Weights of a small multi-label audio tagger.
Model: log mel input, arch transformer, activation silu, layers 12, width 384.
Data: trained on babble in 24 made-up languages, each with its own sounds, syllables and stress or tones, from a formant synthesiser, 75.7 epochs.
Rows from block 4 of a small multi-label audio tagger, named by matrix and row number. Rows with one number belong to one neuron. Each number is 128 + 24 x the weight over its row's rms, rounded and kept within 0 to 255. All counts start at 0.
After each neuron's rows are labels from the 100 clips, of 14976, where the neuron reaches its highest value: "lies over" is the class under the peak. Only what is clearly more common there than usual is listed. The data: babble in 24 made-up languages, each with its own sounds, syllables and stress or tones, from a formant synthesiser. In brackets: how many of the 100, against the usual share in percent.
# fc1: MLP up (model.blocks.4.mlp.fc1.weight, 1536x384), inputs 144-191
# fc2: MLP down (model.blocks.4.mlp.fc2.weight, 384x1536, transposed), outputs 144-191

fc1.400 [ 99 153 133 156 140 153 144  73 126 144 128 154 123 126  86 129  81 125 179 155 120  94 128 123 158 126 154 101  89 153 143  90 140 145 129 119 122 146 141 137 123 137  88 129 123 115 151 123]
fc2.400 [129 147 119 132 146 106 137 164  96 137 167 135 145 122  89 129 108 148 160 108 159 110 143 162 129 125 144 108 160 158 120 169 153 166 117 153 111  72 163 114 157 118 132 145 113 111 166  98]
lies over: /p/ (55 vs 1.3); /q/ (31 vs 0.4)

fc1.343 [115 146 124 201 122  85 141 136 126 127 149 151 149 116 144 116 173 172 130 114 110 145  94 160 110 108 124 114 135 112 133 114 123 128 163 104 145 141 164 119 140 149 130 141 160 154 147 130]
fc2.343 [113 157 150 157 122 152  86 133 115 146  92 150  95 141 138 137  82 123 120 136 180 150 131 127  70 171 142 137  78 138 126 139 100 116  86 153 102 161  99 132 131 146 128 101 150  97  99 123]
lies over: /z/ (66 vs 0.7)

fc1.346 [122 134 143 115 113 138 104 115 124 151 139 125 118 133 153 165 146 134 115 127 132 131 100 134  97 115 129 131 143 135 133 122 122 132  57 116 136 165 114 111 109 155 148 138  94 148 157  98]
fc2.346 [163 144 124 150 143 149 167 145 130 160  66 131 149 117 122 161  95 121 127 144 127 120  79 124 131 100  94 139 106 138 163 154 105 112 163 153 120  95 163 109 151 136 158 110 134 146 121 159]
lies over: /a/ (67 vs 0.8)

fc1.366 [123 145 135  92 125 128 110 134 119 130 121 117 105 105 101 120  98 129 131 126 142 102 106 122 104 107 117  95  91 145 147 145 115 127 133 149 110 119 100 115 101 118  90 107 110 118 143 112]
fc2.366 [109 118 134  95 136 119  84 105 160 126 158 144 128 106 106 115 164 147 104 133 129 146 117  75 121 103 148 146 118 130 157 126 133 107 131 157 116 137  88 145 122  91 148 132 141 132  90 103]
lies over: /q/ (28 vs 0.4)

fc1.370 [163  95  85 165  94 104 108 128 140  90 168 102 123 132 114 105 117  90 107 138  93 151 109 158 130 166 144 136 116 143  98 124 170  97 115 151 110 164 128  97 119 119 135 121  99 109 122 110]
fc2.370 [125  74 134 138 140  83 149 132 133 158  89  99  88 163 130 133 184  83 149 121 163 166 156 119 137 134 175 102 130 115 141 131 125 124 147 100 149 114 150 138 122 101 134 121 170 135 113 116]
lies over: /f/ (58 vs 0.7)

fc1.554 [103 142 147 178 115 115 168  75 133  90 139 107 119 132 164 154 146 103 126 164 150 118 140 130 115 117 128 112 153  97 166 101 141 142 133 135 138 103 148  84 105 113 130 138 134 110 127 107]
fc2.554 [137 145 125 104 152 167  87 159 116 146 120  84 117 144 110 111 147 102 127 135 128 134 175 142 140 117 168 121 125 124  77 156 123 179 146 110 166 100 149 138 111 102  89  98 131 132 105 130]
lies over: /a/ (43 vs 0.8)

fc1.241 [ 96 121 101 131 104 128 146 129 134 153 127 147 127 105 124 152  87 176  99 140 177 108 129 114 149 113 170 119  91 122 134 126 110 113 105 141 159  92 118 116 120 102 134 150 131 146 129 149]
fc2.241 [ 87 150 130  88 106  95 140 132 149 142 185 135  98 130 149 158 146 138  83  84  95 127 131 143 132 134  74 190 131 110 157  92  92 134 101 143 106 137 187 110 156 183 136 155 140 139 108 113]
lies over: /p/ (25 vs 1.3)

fc1.574 [136 135 167 159 109 126 192  85 155 107 130 107 160  84 118 134 108 200 150 136 113  90 125 164  99 114  97 110 134 140 127 100 120  91 133 171 115 152 138 148 139  83 110 114 127  67 155 152]
fc2.574 [ 91 101 155 142 132 137 147  97 139 136 130 134 129 134 116 138 151 113 153 127  99 173 134 126 131 129 154 158 101 125  99  88 153 149 149 129 165  97 130  82 168 121 138 148 120 104 159 177]
lies over: /ŋ/ (31 vs 0.6)

fc1.393 [124 115  80 139  99 128 111 115 124 138 136 121 123 160 106 139 117 135 141  96 108  64 133 120 146 113 160 123 107 125 149 161 133 116 124 146 118 131 142 106 134  93 113  83 122 150  79 127]
fc2.393 [185 146 139 149  96 146 126 127  99 107 138 172 112 120 150 184 132 157 110  72 147  74 101 175  88 143 150 147 116 121 146 111 141 123 134 103 142 155 148 134 165 131 139  72 102 149 126  67]
lies over: /j/ (45 vs 0.4)

fc1.381 [ 64 140 177 148 147 175 140 128 161 124 135 124 115  65 142 128 145 120 133 139 135 109 111 123 130 124 113 155 125 169 124 159 122 151 151 147 151 173 139 107 153 103  86  97 138 134  95 100]
fc2.381 [ 95 130 109 122 130 152 116 146 168 142  72  96 119 144 135 164 135 111 138 142 137 101  94 134 130 125 132 132 125 160 151 136 122 105 180 120 158 139 167 143  99 122 116 120 158 127 111 152]
lies over: /a/ (53 vs 0.8)

fc1.711 [128 133 125 110 124 138 106 107 142 138 132 167  78 151 135  82 110 121 143 108 141 137 142 118  81 166 158 149  82 138 102 161 116 139 138 121  72 146 156 153 112 153 104 121 124 120 120  89]
fc2.711 [137  86 129 105 117 136  93 149 106 112 136 167 131 125 107 126  89 115 119 123 147 121 111 107 127 145  91 109 121 116 171 136 147 156 111 137 125 171 164  94 123  65 109 137 142 131  90 147]
lies over: /g/ (28 vs 0.5)

fc1.368 [106  90 127 160 115 140 127 147 105 122 114  81 118 122  97 155 160 152 148 105 124 123  92 118 122 157 129  98 130 135 125 126 146 110 155 163 144 128  92 156 140 111 126  96 122  90 123 142]
fc2.368 [108 134 140 115 105 109 127  97  93 133 138  92 145 164 112 131 129 161 158 116 125 125 106 128 125 117 142 147 128 112 163 168 138 127 149 157 130  98 143 166 124 180 135 101 114 130 109 126]
lies over: /p/ (35 vs 1.3); /p˭/ (29 vs 0.6)

fc1.458 [137 114 120 144 135 131 127  93 125 140 116 132 148 111 108 126 106 103 146 151 127 141 153  93  92 135 105 100 145 118  96 110 133 144 116  76 108 115  90 136 141 136 105 157 137 119 164 130]
fc2.458 [100 167 133 126  91 180 129 177 130 100 161 171 123 142 107 127 158 119 141 168 112 112 122 145 126 118 126 149 110 116 141 101 117 134 157  98 165 110 161 130 133  88 146 105 115 125 159 154]
lies over: /k/ (50 vs 1.5)

fc1.450 [133 148 170  73 116 142 154 136 142 154 135 127 110 118 132 120 106 121 167 171 165 140  91 118 111 120 116 144 126 127 178 160 140 115 181 128 113 134  96 155 113 123 118 157 161  62 146 108]
fc2.450 [138 148 108 124 146 119 116 146 166 131 104 133  96  94 135 133 158 156 148 108 165 126 144 123 142 124  93 115 139 173 124 143 172 165 135 108 113 138 137  79 106 118  94 144 115 102 164 129]
lies over: /q/ (36 vs 0.4); /ɹ/ (29 vs 0.6)

fc1.546 [ 96 112 131 125 125 129 140 142 111 137 126 127 149 107 136  86 115 122 114 119 175 145 158  93 140 136 146  63 125 154 122  98  92  97 130 130  66 116 114 138 150 142  97  98 146 130 162 114]
fc2.546 [121 135 168 125 146 106 121 105 138  90 151 112 123 138 160 122 155 122 106 138  82 130 142  97  85 146 110  99 118  72 150 124 194 107 124 107 140 152  96 161 138 132 154 162 146 133 137  95]
lies over: /q/ (28 vs 0.4)

fc1.36 [129 104 146 122 175 120 137 151 140 100 109  96 102  95 130 116 111 121 120 177 147 121 158 155  92 118 102  91 136 129 128 162 147 132 114 149 149 121 121 112 135 116 133 103 120 136 109 150]
fc2.36 [100 167  91 112 108  94 149 141 142 131 125 112  94 116 136 132 106 135 125 135 153 114  92 117 132 127 117 161 154 138 129  97 116 141 185  90 117 110 117 122 103 139 160 157 146 128 134 129]
lies over: /ʃ/ (84 vs 0.6)

fc1.392 [142  87 164 107  94 174 160 121 125 108 131 114 127 147 148 122 174 126 124 117 160  96 159 140 119 138  93 174 111 113 142  94 141 124 105 121  91 116 124 158 128 112 108 145  99 152 134 133]
fc2.392 [157 128 132 119 138 158 136  95 151 135 119 131 107 127 153 121 131 100 112 129 104 146  92 116 129 114 115  58 159  88 134 178  80 110 109 149 143 136 119 133 126 117 182 137 144 129 112 146]
lies over: /p/ (40 vs 1.3)

fc1.466 [110 141 163 135 184 132 170 130 140 132 146 122 184 131 127 190 134 132 128 121 135 132 132 149  75 140  94 171 137 104 143 148 140 141 115 100  89 140 108 134 103 173 154 139  50 149 140 143]
fc2.466 [135 115 129 137  94 127 120 101 119 120 194 122 111 158  87  89 100  99 108 149  95 108 114 134  66 106 133 117 143 113  92 111 137 116 152 155  95 129 135  89 145 118 130 124 131 140 147  99]
lies over: /r/ (65 vs 0.6)

fc1.399 [174 163 135  86 143 129 146 114 171 120  86 135 141 132 139 117 145 120 140 172 118 114 133 147 113 126 168  89 157 115 119 135 149 153  83 150  96 143 129 119 112 109 140 150 106 121 153  66]
fc2.399 [116 134 160 167 118 137 124 142 136 132 170 116 132 123 110 106 105 115 132 147 141 125 165 151  67 136  99  97 108 111 128  97 147 132 133 124 173 154 141  95 109  70 149 134 141 146 165 134]
lies over: /g/ (76 vs 0.5)

fc1.469 [159 112 142 155  95 123  81 128 103 136 153 137  99 126 132 114  72 147 106 152 111 157 111 156  90 178  98 146 185 140 162  76 123  88 145 132 139 135  77 173 149 125 144 108 152 105 138 151]
fc2.469 [ 77 134 120  96 110 130 144 118 182 105 162 138 163 154  94  81 108  88 128 153 128 151 153 156 147  80 152 121 149  87 112 144 119 126 147 121 112 102 153 120 145 134 104 164 177 125 143  83]
lies over: /f/ (39 vs 0.7)

fc1.211 [149 116 161 128 155 166  87 126 140 118 153 136 147 119 143 134 153 129 133 111 130 104 114 158 166 126 118 112  93 103 141 103 144 122 129 112 122 134 119 133 154  89 137 100 147 169  96 123]
fc2.211 [164 135 105 115 129 140 136 106 165 129  77 111 104 141 171 114 142 102 139 119 119 120 157 158 124 159  95 150 131  92 144 106 114 102 144  99 132 145 122 115 173 177 123 128 183 130 164 124]
lies over: /j/ (60 vs 0.4)

fc1.668 [120  79 119 161 123  86 141 153  99 103 106 116 149 130 163 119 125 125 146 115 128 122 103 121 119 143 169  87 124 156 140  98 106 142 103  98 117 109 128 124 193 150 148 111  92 148 137  95]
fc2.668 [145 106 155 158 102 132 117 134 107 146 102 174 101 106 131 140 132 113  96 116 116 147 138 127 130 130 138 135 116 136 142 145 155 191 155 125  93 109  98 123 121 115 119 156 108 153  84 130]
lies over: /z/ (42 vs 0.7)

fc1.651 [103 118 123 141 132 105 137 113 136  83  86 120 130 169  89 127 134 163 148 155 124 130 134 137 166 169 144 115 131 119 109 115 152 120 150 147 175 111 161 125 159  96 133 130 127 113 127 105]
fc2.651 [125 161 127 177 152 137 128 139 163 163 123 111 149 127 120 117 151 154 137 114 147  91 123 139 104 119 148 122 121 129 143 128 164 132 142 144 120 128 125 129 122 146  97 111 139 116  85 166]
lies over: /p/ (62 vs 1.3); /p˭/ (30 vs 0.6)

fc1.43 [193 108 134  94 133 108 155 107 175  65 153 124 140 133 165 115 112  82 147 104 115 162 178 143 155 110 175 131 127  88 103 133 158 145 167 148 111 110 116 138 130 123 111 122  87  95 118 105]
fc2.43 [112 142 125 168 123 130  95 133 146 142 162 138 116 158 137 156 120 119 152 120 186  99 109 117 144 158 111 151  73 129 136 135  71 147 189 127 133 124 145 135 133 171 128 124 118  86 113 152]
lies over: /ʃ/ (62 vs 0.6)

fc1.689 [138 118 180 107 165 133 135 111 117  99 134  91  85 140 118  99 101 116 129 124 115 132  90 141 134 122 127 120 120 102 124 194 137 117 155 158 116 160 114 150 143 107 105 130 119 149 105 126]
fc2.689 [ 97 130 144 101 172 173 101 139 130 135 129  96 113 189 126 118 133 120 148 154 140 156 152 169 109 114 142 140 103 137 136  99 132 122 103 138 185 138 105 108 137 161  65 165 129 141 118 150]
lies over: /ʃ/ (65 vs 0.6); /tʃ/ (33 vs 2)

fc1.107 [112 132 178 122 192 108 102 131 145 100 126 153 152  73 150 136  67 113 159 130 155 136 119 110 105 125 118 135  97 130 149 125 122 121 158 166 104 134 138 140 100 160  63 117 135 128 109 132]
fc2.107 [180 119 171 180 193  94 108 145 110 193 115 134 115  79 133 149  93 143 176 106 158 143 140 126 121 166  88 134  79 144 165 128 129  86 183 120 154 101  94 109 146  96 152 116 106 111 134  85]
lies over: /ʃ/ (35 vs 0.6)

fc1.283 [137 102 163 147 134 132 130 128 152 142 114  90 132 113 129 103 146 136  75 101 136  96 148 101 110 157 138 154 136 102 125 144 121 163 102 111 120 122 163 134 195 139  98 149 147 157 140 122]
fc2.283 [173 160 157 108 119 116 192 126 163 178 151 129 125 184 159 118 117 147 119 135 143 105 108 148 152 143 129 111 102 139  82 137 151 116 151 139 106 131 131 103 117 134 128 148  87 114 125 133]
lies over: /r/ (64 vs 0.6)

fc1.52 [126 123 112 138 106 119 122 104 119 168 130 133  67 135 106 136 137 156 120 177 164  92 125 112 120 148 136 163 152 133 118 155 112 151 127 160 139 105 116 143 149 132 157 144  77  95 105 149]
fc2.52 [139 132 107 122 111 175 149 112 132 134 159 162 149 114 164 164 128 148 140  98 127 119 100 122 141 103 143 145  90 103 138 140 136 144 123 109 134 103 112 126 144  85 143 118 134 146  97 104]
lies over: /x/ (62 vs 0.9); /ɣ/ (34 vs 0.5)

fc1.155 [160 151 147 131 129 172  68 160 158 126 122 203 133 149 159 136 147 125 124 117 170 100 142 148 115 125 121 133 133 156 105 103  90 103 158 137 110 128 111 155 117 128 141 144 115 121  79 123]
fc2.155 [ 85 118 143 170  93 125 135  94 166 161 139 117 139 106 131 109 119 146 149 106 116  85 124 162 152 113 143 128 112 108 112 175 124  99 146 133 180 104 110 154  76 134 106 105  75 142 171 110]
lies over: /x/ (50 vs 0.9); /k/ (28 vs 1.5)

fc1.252 [112 134 125 171 126 131 121 133 128 121 106 134 131 139 112 134  83 121 144 130 128 183 121 156 141 151 113 163 115  99 120 145 154 116  87 141 117 145 133 145 133 105 160 126 143 148 110 108]
fc2.252 [121 104 125 108 149 119 163 136 128 138  93 146 152  98 114  87 154 128 114 151 173  96 206  94  99 125 104 113 121  94 139 137 113  92  98 118 159 180 127  69 154 121 139 118 127  92 123 100]
lies over: /g/ (50 vs 0.5)

fc1.659 [143 118 111 158 111 134 111  95 138 158 103 131  84 117 130  97 115 148 170 174 137 144 107  88 149 109 111 138 130 160 112 134 118 123  70 127 123  69  91 117 149  93 122 132 140 136 136 154]
fc2.659 [143 116 157 121 126 120 154 196 178 150 139  78 140  64 158 159  83 136 145 122 134 142 112 135 110 127 134  84 137  89 151  64 110 132 127 154 157 146 119 103  90 135  85 124 162 157  90 114]
lies over: /j/ (43 vs 0.4); /i/ (36 vs 0.9)

fc1.365 [120 174 154  95 121 163 127 131 106  75 128 118 184 120 138 121 159 130 100 114 114 131 107 161 157  96 139  75 111 168  99 127 102  97 120 123  90 125 151 114 107 132  72  92 136 117 114 104]
fc2.365 [159 124 156 101 163  92 135 160 136 125 166 113  84 149 125 140 146 137 133 126 142 171 118 123 129 113 156 117 105 160 106 120 144 131 100 151 171 141 143 111  84 110 145 149 101 128 124 133]
lies over: /aʊ/ (26 vs 3.3)

fc1.68 [157 110 117 174 112 128  78 119  94 166 130 158 151  97 112 140 110 181 125 155 107  98 108 122  92 150 125 107 110 109 124 134 111 129 108  99 160 109 120 126 104 145 150 137 135 129 113 143]
fc2.68 [125 108 130 150 110 133 163 120 136 135 114 159 126 154 112 157 141 125 107  92 156 102 138 144 147 138 171 125 121 116 158 120 144 119 106 143 127 138 121 132 121 153 131  57 124 117 110 188]
lies over: /z/ (48 vs 0.7); /ts/ (31 vs 1.1)

fc1.247 [118 122 134  80 150 131 113 111 152  66 138 157 134  96 139 140  99 147 135 120 132 122 136 112 172 127 139 104 142 112 133 141 116 112 120 125  90 119 155 121 127 114 109 117  97 112 107 151]
fc2.247 [120 106 138 126 155 141  96 105 119 140 158  70 153 131 110 118 117 142 129 132  94  93 124 104 133 104 123 143 139 158 113 144 126 123 162  95 157 134  63 125 116 167 109 158  96 196 133 121]
lies over: /ʃ/ (56 vs 0.6); /tʃ/ (40 vs 2)

fc1.543 [109 127 101  80  85 172 134 129  66  82  91 117 118  96 130 151 125 142 128 103 108 129 102 174  77 134  69 160 155  90 149 126 126 145 123 125  84 123 130 124 152 123 133 138 107  99 149 142]
fc2.543 [113 144 139  77 109 134 114  92 123 124  98 138 138 174 130 176 121 128 162 142 116 117  88 132 147 159 153  90 126 137 134 131  85 115 119 112 108 105  82 109 136  81 112 150 156  93 123 164]
lies over: /k/ (43 vs 1.5); /k˭/ (31 vs 0.7)

fc1.695 [131 109 127  92 123  82  99 118 116 127 125 126 130 149 131 157 136 169  88 115 137 144 134 162 147 159  84 134 139  72  98 129 124 109 143 150 140 136 109 105  80 150 108 102 135 147 116 107]
fc2.695 [140 119 123 110 126 123 149 137 126 113 143 108 137 141 126 157 112 117 128 134 147 156  83 114 102 151 133 131 127 163 135 123 136 148  99 141  71 153 129 112 151  95 156 133 130 151 129 112]
lies over: /r/ (25 vs 0.6)

fc1.617 [138 124 176 120 111 113 145 156 132 121 119 170 132 147 178 155 152 122 164 111 113 122 134 126 150 107 138 134 138 123 105 154 127 154  82 159 106 145 124 170 117  97 126 161 123  85 106 155]
fc2.617 [153 165  95 130  69 144 122 101 102 117 114 157 162 121 159 139 119 124 119 148 133 115 108 151 125 108 120 122  96 105 152 162 138 140 118  82 169  99 133 139 122 163 121 113 161 104 108 159]
lies over: /k/ (69 vs 1.5); /k˭/ (27 vs 0.7)

fc1.86 [144  96 142 111 157 144 154 125 136  90 133 144 163 105  74 163 196  99 143 142 115 101 133 147 147 105 114 116 123 132 134 122 119 155  99 143 138 124  70 146 136 137 126 114 142 102 138 142]
fc2.86 [147 128  99 119 121 151 108 142 134 124  94 137  86 123 163 129  87 105 173 101 105 144  98 108 103  62 128 107 141 163 128 180 101 135 149 143 113 116 115 143  52 143 126  91 150 132 110 100]
lies over: /k/ (35 vs 1.5); /k˭/ (28 vs 0.7)

fc1.185 [121  85 132  63 146 133 109 122 143 110  86 100 135  92  76 101 151 133 141 149 151 117 131 110 118 166 154 133 105  97 143 125  75 130 131 101 116 145 151 112 161 135 143 120 178 114 145 124]
fc2.185 [154 144 122 120  95  85 162 134 143 116 135 138  74  83 136 156 166 105 121 142 115 169  92 132 150 147 121 136 139 141  75 163 154 165 135 123 114 106 108 138 133 141 150 121  66 137 126  78]
lies over: /g/ (65 vs 0.5)

fc1.18 [104  84 133 158 129  96 149 110 113 148  98 132 149  82 139 132 161 120 156 136 148 129 147 127 125 107 138 123  90 154 176 133 134 137  85  71 122 152 127 116  77 164 121 117 112 119 129 105]
fc2.18 [125 138 118 181 185 133 162 137 127 157 127 138  87 148 158 103 137  94  84  93 119 140 131 163  93 158 115  99 126 121  80  90  75  90 111 135 114 174 142 118 172  95 130 142  86  87 123 138]
lies over: /x/ (46 vs 0.9)

fc1.605 [154 148 109  72 148 137 103 118 138 156  64 134 142 125 122 123 123 160 132  93 162 160 114 129 131 126 121 211 116 139 122 183 123 119 129 138  96 121 118 174 153  94 112 136 159 116 130 147]
fc2.605 [112 111 109 101 146 106 126 125  98 130 134 130 132 114 113 170 111 129 116 119 121 128 138  84 155 148 135 124 112 154 150  82 106 124 134 149 159  76 144 126 141 135 136 155 142 140 129 124]
lies over: /g/ (45 vs 0.5)

fc1.170 [144 126 130 132 111  94  67 160 122 145 146  78 117 148  74  95 171 139 132 127 124 105 153 149 135 114 130 111 123 110 148 130 138 154 143 126  95 145 164 107 134 162 110 160  83 121  78 103]
fc2.170 [102 119 163  76 154 136 121 144 144 109  64 135 127 136 134 135 121 109  97 152 104 104 139  85 133 137 121 148 132 136 112 125 162 102 142 177 142 142  97 118 142  80  88 122  93 109 148  92]
lies over: /f/ (77 vs 0.7)

fc1.585 [141 130 131 142 115 125 157  99 160  93 139  90 147  99 139 176 145 132 129 124 125 115 149 137 161 154 122 159 136 135  38 104 178  98 123 139 144 155 117 144 176 117  87 114 180 119 101 124]
fc2.585 [153 144 129 118  99 118 132 134 143 151 117 122 102  85 148 155 133 113 126 113 112 122 103 181 202  92  89 113 106 133 124 111 130 173 129  99 132 123 150 116 126 122 113 140 106 123 115 104]
lies over: /aʊ/ (36 vs 3.3)

fc1.577 [137 103 134 116 145 148 139  57 132 183 109 115 183 177 101 117 132 102  90 141 120 145  90 116 133 152 123 122 133 118 119 147 130 128 147  96 116 119 112 140 136 119 110 123  53 141 138  75]
fc2.577 [ 72 139  99  89 134 143 164 180 120 146 114 100 108  82 120 118 120 124 162 107 136 101 135 158 129 157 179 158 120  95 176 115 117 106 130 115  88 117 113 116 134 173 145 116 158 127 115 158]
lies over: /ŋ/ (59 vs 0.6)

fc1.134 [120 103 141 160 159 107  87 156 149 114  87 167 110 135  99 110 117 131 123 101  88 114  98 178 164 156  69 136 128 139 153 132 155 169  92 113 104 163 123 141  92  88 138 134 128 192 116 141]
fc2.134 [123 154  64  90 138  94 135 116 134 115 104 118 153 140 101 121 145 126 132 112 143 109 159 115 122 107 156  96 130 160 123 109 107 116 142 157 106  95 139 130 143 106 115  84 122 139 111 172]
lies over: /q/ (32 vs 0.4)

fc1.542 [150 140 169 174 112  98 116 136 133 137 154 116 117 147 144 138 105 126 161 129 157 109 107 119 124 161 187 137 107  88 105  83 148 145  99 121 180 108 169  91 146 125 119 150 131 156  89 141]
fc2.542 [117 109 117  92 163 174 119 141 149 150  89 107 118 114 137  92 146 124 138 101  85 136 161 129 159 140 125  69 174 147 130 139 142 154 127 145 138 101 133 177 136 146 133 115 111 144 157 108]
lies over: /p/ (40 vs 1.3)

fc1.596 [100 127 177 138 145 126 107 136 151 124 124 132 143 104 133 137 101 133 177 117 156 132  99 141 155  86 163 120 117 111  99 136  99 154 166 128 133 137 140 133 175  80 172 130 155 133 153 173]
fc2.596 [161  73  67 147 111 110 110 129 143 114 171 113 133 128 102 116 147 132 101 156 111 134  72 136 104  99 149 128 110 142 116 173 140 124  91 125 115 144 156 142 138 121 132  95 130 142 138 121]
lies over: /r/ (48 vs 0.6)

fc1.736 [192 186 114 119 122 154 124 127 122 132 123 118  87 165 127 166  86  80 125 156 129 155  98  98 127  79 171  99 144  74 106 128 172 104  92 130 132 121 129 110 155  99 160 119 100 146 134 100]
fc2.736 [148 116 113 137 126  92  88 114 133 130 138 125 129 112 148 169 145 100  96 112 102 115 141 132 128 122 144 135 127 148 125 156  79 169 142 132 148 104 165 159 121  99 117 103 153 108 145 110]
lies over: /j/ (42 vs 0.4); /ʒ/ (26 vs 0.5)

fc1.122 [164 136 104 162 139 119 129 139 151 148 144 148 127 137 109 143 102  95  79 129 156 117 107 119 130 148 112 127 122 163 140 181 143 173 115 119 125 114  88 149 156 167 177 135 132 117 125 133]
fc2.122 [173 151 154 109 114 144 154 160 159 118 124 122 143  99 163 139 106 106 157 144 147 103 112 125 120 123 131 121 146 171 135 136 138 104 142 103  91 132 134 125  94  78 128 133 124 135 103 147]
lies over: /a/ (47 vs 0.8)

fc1.178 [142 127 143  92  76 108 158 116 149 141  88  81 158 165  97 114 192 111 104 151 113 149 145  95 175 120 154 133 138 125 124 108 122 135 141 128  94 135 132 135 130 132  98 121 127 167 156 186]
fc2.178 [ 67 155 143 128 120 109 140  86 160 133 147 134 149 132  93 123 132 105 146 167 153 163 144  94 145 140  82 125 109  68 128 125 180 128 143 130 149 151 144 166 108 132 107 109 145 134 106 103]
lies over: /x/ (33 vs 0.9)

fc1.394 [153 138 107 148  94  87 137 106 133 177 132 129 117 165 107 168 104 137 126 100 129 148 122 128 122 106 104 145  49 127 106 105 152 115 138 158 148  96 153 116 185 140 182 121 159 143 116 165]
fc2.394 [148 127 118 124 128 111 158 127 152 136 146 106 139 106 107 104 119 102 124  68 107 179 122 122 107  97 119  66 114 155 123 117 166  54 109 128 102 139 137 105  96 133 156 124 105 102 118 111]
lies over: /p/ (29 vs 1.3)

fc1.684 [ 95 125 130 151 131 127 101 103 103 124 103 125 150 159 128 170 142 152 135 149 170 137 128 163 141 163 139 113 168 141 127 168  97  87  88 121 123 146 159 138 148 107 101 158 133 140 139 119]
fc2.684 [139  85 146 146 128 108 129 119  85 122  89 124 153 145 110 103 156 103 156 109 142 104 119 145 100 124  82 127 100 152 161 114 144 106  95 175 142 165 118 125 117 114 134 130 136 111 122  62]
lies over: /g/ (25 vs 0.5)

fc1.500 [116 129 105 133 137 157 145 126 162 151 121 105  91 152 129 125 198 100 148 141 145 139 153 116 113 100 107 157 128 104 144 130 160  92 147 130 114 163 130  88 144 158 133 154 198 106 117 104]
fc2.500 [118 184  99 115 137 141 169 113 141 119 128 117 124 115 150 142 172  76 118 144 129  99 121 131 126 131 135 112 106 155 147 169 130  85 131  77 139 104 135 137 120  74 149 124 116  99 128 181]
lies over: /q/ (34 vs 0.4)

fc1.613 [118 134 128 113 158 113 122 113 142 139 131  83  97 147 146 160 109 146 139 148 159 112 138 130  80 126 141 108 147 115 107 157 108 173 168 136 131 139 157 177 100 168 157 114 173 155 150 172]
fc2.613 [138 143  99 103 131 107 146  96 144  91 124 133 152 155 101 109 149 136 123 149 127 100 125  98 158 154 106 143 114 142 149 107 112 128  93 108 122 153 117 149 170 156 114  96  92  99  97 120]
lies over: /r/ (34 vs 0.6)

fc1.48 [157  97 121 148 130 126 152 144 152 121 153 150 107 138 152 139 158  57  84  87 160 133  81 134 152 119 154 122 123 146 114 151 166 138 145 106 131 136 106 133 145 164 113 137 102 132 113 121]
fc2.48 [ 84 140 132 141  69 149 112  80 102 112 123 131 138 114 106 176 125 136 124 122  91 130 125 141 144 132 143 105 117 132 109 146 104 132 124 139 109 131 130  73 105  92 125 162 108 127 138 141]
lies over: /r/ (32 vs 0.6)

fc1.532 [104 141 130 135 133 157 145 110 132 120 146 147 151 151 108 127 104 124 141 142 113 109 147  95 107 143  93 124 146 190 114 147 121 101 112 137 117 107 101 132 121 112 103 106 133 143 133 120]
fc2.532 [116 121  87 148 102 128 142  86 124 124 124 106 126 129  95  99 150  84  74 129 148 154 171 133 135 142 147 105 122 159 143 129 152 118 100 162 123 150 121 136 142  94 143 108 130  94  99 159]
lies over: /q/ (56 vs 0.4); /ɑ/ (36 vs 1.6)

fc1.426 [119 162 175 137 116 147 104 107 148 112 148 130 146 155 124 159 102 129 116 115 117 159 122 139 163 125 117 101 123 133 138 138 103 114 138  83 112 120 135  79  93 145 149 130 118 147 150 163]
fc2.426 [101 122 170  98 139 129 114 133 129  98 131 106 160 119 116 109 166 134 157 190 116  98 114  93 119 109 115 128 152 132 158  97 108 143 180 115  99 124 129  69 166 126 117 123 136  77 110 168]
lies over: /x/ (97 vs 0.9)